From a checkpoint of a small sound classifier.
Model: 4.39M parameters, log mel input, arch tc_resnet, norm batchnorm, activation relu.
Training: adamw at rate 0.0039, 15200 steps, held-out accuracy 100%.
Data: trained on drum patterns on synthesised drum kits, 26041 training examples, 149.4 epochs.
Rows from block 3, named by matrix and row number. Rows with one number belong to one channel. Each number is 128 + 32 x the weight over the matrix's rms, rounded and kept within 0 to 255. All counts start at 0. Numbers have three digits each.
# convs0: first width-11 conv (model.blocks.3.convs.0.weight, 112x112x11), inputs 63-69, a 11 kernel for each
# convs1: second width-11 conv (model.blocks.3.convs.1.weight, 112x112x11, transposed), outputs 63-69, a 11 kernel for each
convs0.75:117066109104147180150072092112061077034089097143153145125149145098067082065146140176127151099106123121118162102176154119097083126165118069075061078146176143170171131103132124087133086160115128083132095106134150141121121114113139125
convs1.75:071100135110145185124100099116164112092100146166166144164086160096168111093159169144161119134070092088110137135172175172126109133101102115149151168146133127123090133137170164197167081139094106075145085124125090117111131156126154104
convs0.76:138109144133121136125100146099094108122159113146166135139141144107084146122145146143139183135117126147129125122121147135122122131140135125166128124126119122139150123126121127138166147169158139159177116119116121139131130079082078099
convs1.76:139171104114122144145119136134152108126101143141140110151132098115104133176124121115109112147127112114100140091143141143143117161126139166125135131137111130100112139139141121113150106110140124089161127128137162117158118143143111118
convs0.77:088138115115149131123141153188174105124131072087069121093119170113127125185163138131108107148147124113135156167075130166125177133114056074115087124102131110126132156151108133147089118142112145144124123115099069090117093110126120136
convs1.77:109138048072141161138122095076115148168141127090043072120132101104127108106072118103119143138129094134139129097096098089130119103097158170158085108120126140109111135142098155137132110136122150091083065111141172161111106102127102120
convs0.78:217184119110147125098125110085073177219119140088142105114136058069150169160134144095140122131102151087123133143090158152126149137107105178144145122157123148166113114186186182174081111116143132123069147136105137117121123160113154119
convs1.78:067101076068118140136085142158152130097169149115141082118101153142103102136139133184106105122156134084090102094101115064120116174168081082076112091121109135173154131142111080117096131107153152111044105085144149118114137158131148144
convs0.79:102125104156134162112066127154137104127119135145111128024101130101128107117112146088121131133110179127121163117141094068101083114168174167174150153164180144131134100116129122145130137117118089098155128141143153139136148138197237244
convs1.79:142136133128149128151116143154144138133120077128153115155189169140105066081094063076102139096145132098079144092102093113083047099078123113113142144139139209217188186118147099176115093116171128154112167178144152150144139100087114067
convs0.80:071113073130097103111198134110164098120068042130075073172171076134169103102082083121184128165151093141176149123177138118091082073084073095072120121107082119129100166110147137146082146121128115105099180149136130125090084113123071136
convs1.80:113102198146138096115113122134087145110161153161126147077074102129160097156108154073117105107147134161149155145145084140136127152118142149129152064108106062078097079071169148113145166139137133107102158098106115145136140148145160142
convs0.81:147114104160142145124103145154151165154073117162128124092092074035144140180167167075027089118122132150180158127121105098124151122109142130119136153143144153162169140153141131108115143134128072081100107103102117098093121114133143168
convs1.81:135127102050095137158155143120055139138195146128110064108157157127108098098037052091092123115134164098110130104119093089087079071094107104139133130139151161177175166104063082103108138137148159171121100123123165170154138097117121116
convs0.82:058168162170123145123119079136095032096165105158118126101119108091127152146153124135152173148153082173105168067165115149118140135130084078156114170158135125123102108084062097133165132125100159103111126157152109087152175167187177145
convs1.82:184108105129124151098156164128150064118115103142116150126149136137156183173158130130137136135147154077116121130153085168069178143138093057079107131138134183130146140071064131086115123158178100069126104129158147153145137122137118137
convs0.83:210184158112070073082090088087139172157155147141160150128126098127156198109154104098111095109144136089152149107128110114119145142114102105121116127121160171188174163121114139129132132106101129108103166160152145138096110099118149183
convs1.83:090103107121092105129152202166143110148159176131150120140104135162090122126115107057088122140190180141136108109059115111124145134127086119125108105143153149144140128117134135101153155127114115112150104101094058094085146181171141151
convs0.84:149142030087137139129111084129152134114090099157153143116118115127143077121115123109141124183170129102112102137132103086096134101151100106054062100143157169144155164191168151124069120125148115136114126145179153111093083076094097105
convs1.84:134154120099135141113094122153151117146157179163122128057045078110115158180162114097097099136157156159106053104127163149126128095105103092150151160144123126110112112125150125136128133106099097099089108121116083081066138213222171131
convs0.85:081098100122165071136171132121122087074019078151097104174157116120084091117151045093164140162149161174137101139147119074099083080108123142128113114093097122103126155102139088115136141111110087118087147110108147129116127148110049084
convs1.85:197118161174133102134157172091072123156152178189081134110070136106126179158156125112101133151157127134145115169161139142164113094117135161142139126111094079039063073116116155125131173125124138084127156159141142143151125122136112119
convs0.86:102057141146094120082148154188135137063127189081085080103130106128126163136113108104146101169093119138173118132101130107110084137146157162108097096111099080133151178177130081151148109075094104111086147099137141096110105125126120116
convs1.86:158049153120151110171113104151141148113084155122107080100145128130145123142139090153077144085111079151112167096141089089150140103097165121074127076071086094112111111054149127115091155143102144151132099075117104105141103126115185124
convs0.87:048136027139146148104081123092143023105058085163147160079161083141174057165132165102151104171175115118163102116198151148096124113188094184112135175155160130139081177099114060141094148161175087081118111111138146152151081091106120090
convs1.87:166132124147123195174143074145116145059120090110109141119094144115084164119127114082145101159113122161074106103120103200150101081104087130114126155139089086107130099090148124130164135110089123014083113138123148158137107148146108114
convs0.88:101067106127071072145202208142115061067105078034057029178205141095129133121063077092137157130095123160140129095114131095078074054066096127135127099078048142151142162062102126128130133106105144153116164156129121147145141124108112111
convs1.88:120164165148103069119156113065064139163150150108086079063087093098141152164153129110086108130129126123156174172142112143126111110115149176138140074092081063089079095166176157135131127118154125114152109100130130120123114120115104119
convs0.89:148141123135115119124147106000083117129127151149110120105118108093122107120135130140158133118093112140116109082105126181115098103130069066099068096089125161165156146131128136142135145110087141161100133116118147161142107095121143142
convs1.89:081113149167150121116118131128130105099137093117094135066086097144066094129095157142166131082110133060108154100128141135135138113129145127142139122125132118104098076110181129078083127098070102162193106105092094121108148125123149102
convs0.90:103072128134157155135103110107122091114106119138146137097126096117076123166193181168119158145171135142124173115116117103103119137141086086092104119099131111091080087080074083053115097114114131157167152125106109127122138138137124129
convs1.90:103083108110123096116101103131136134105039054096060151161123133141179180177185141157191197177151134148126129159134141121177160154147097064071070097104118103110128127119090088121129124135081119102111065098108109094099100092093090089
convs0.91:160117075116151154127026055105089120130094073144135147136063116133162125096169147166121091149107119121049074103140149136109108083103159156146098102101114120130102108124134155139139157191168126069110144175155162157164174149091124113
convs1.91:140126054071138177166139040117117136099000067129130129076059095113155112091103101130146097084089098076066089085119120122109146122115068084100124129090094032091101101144161142172139099138096127129119130098168180208185176163154143142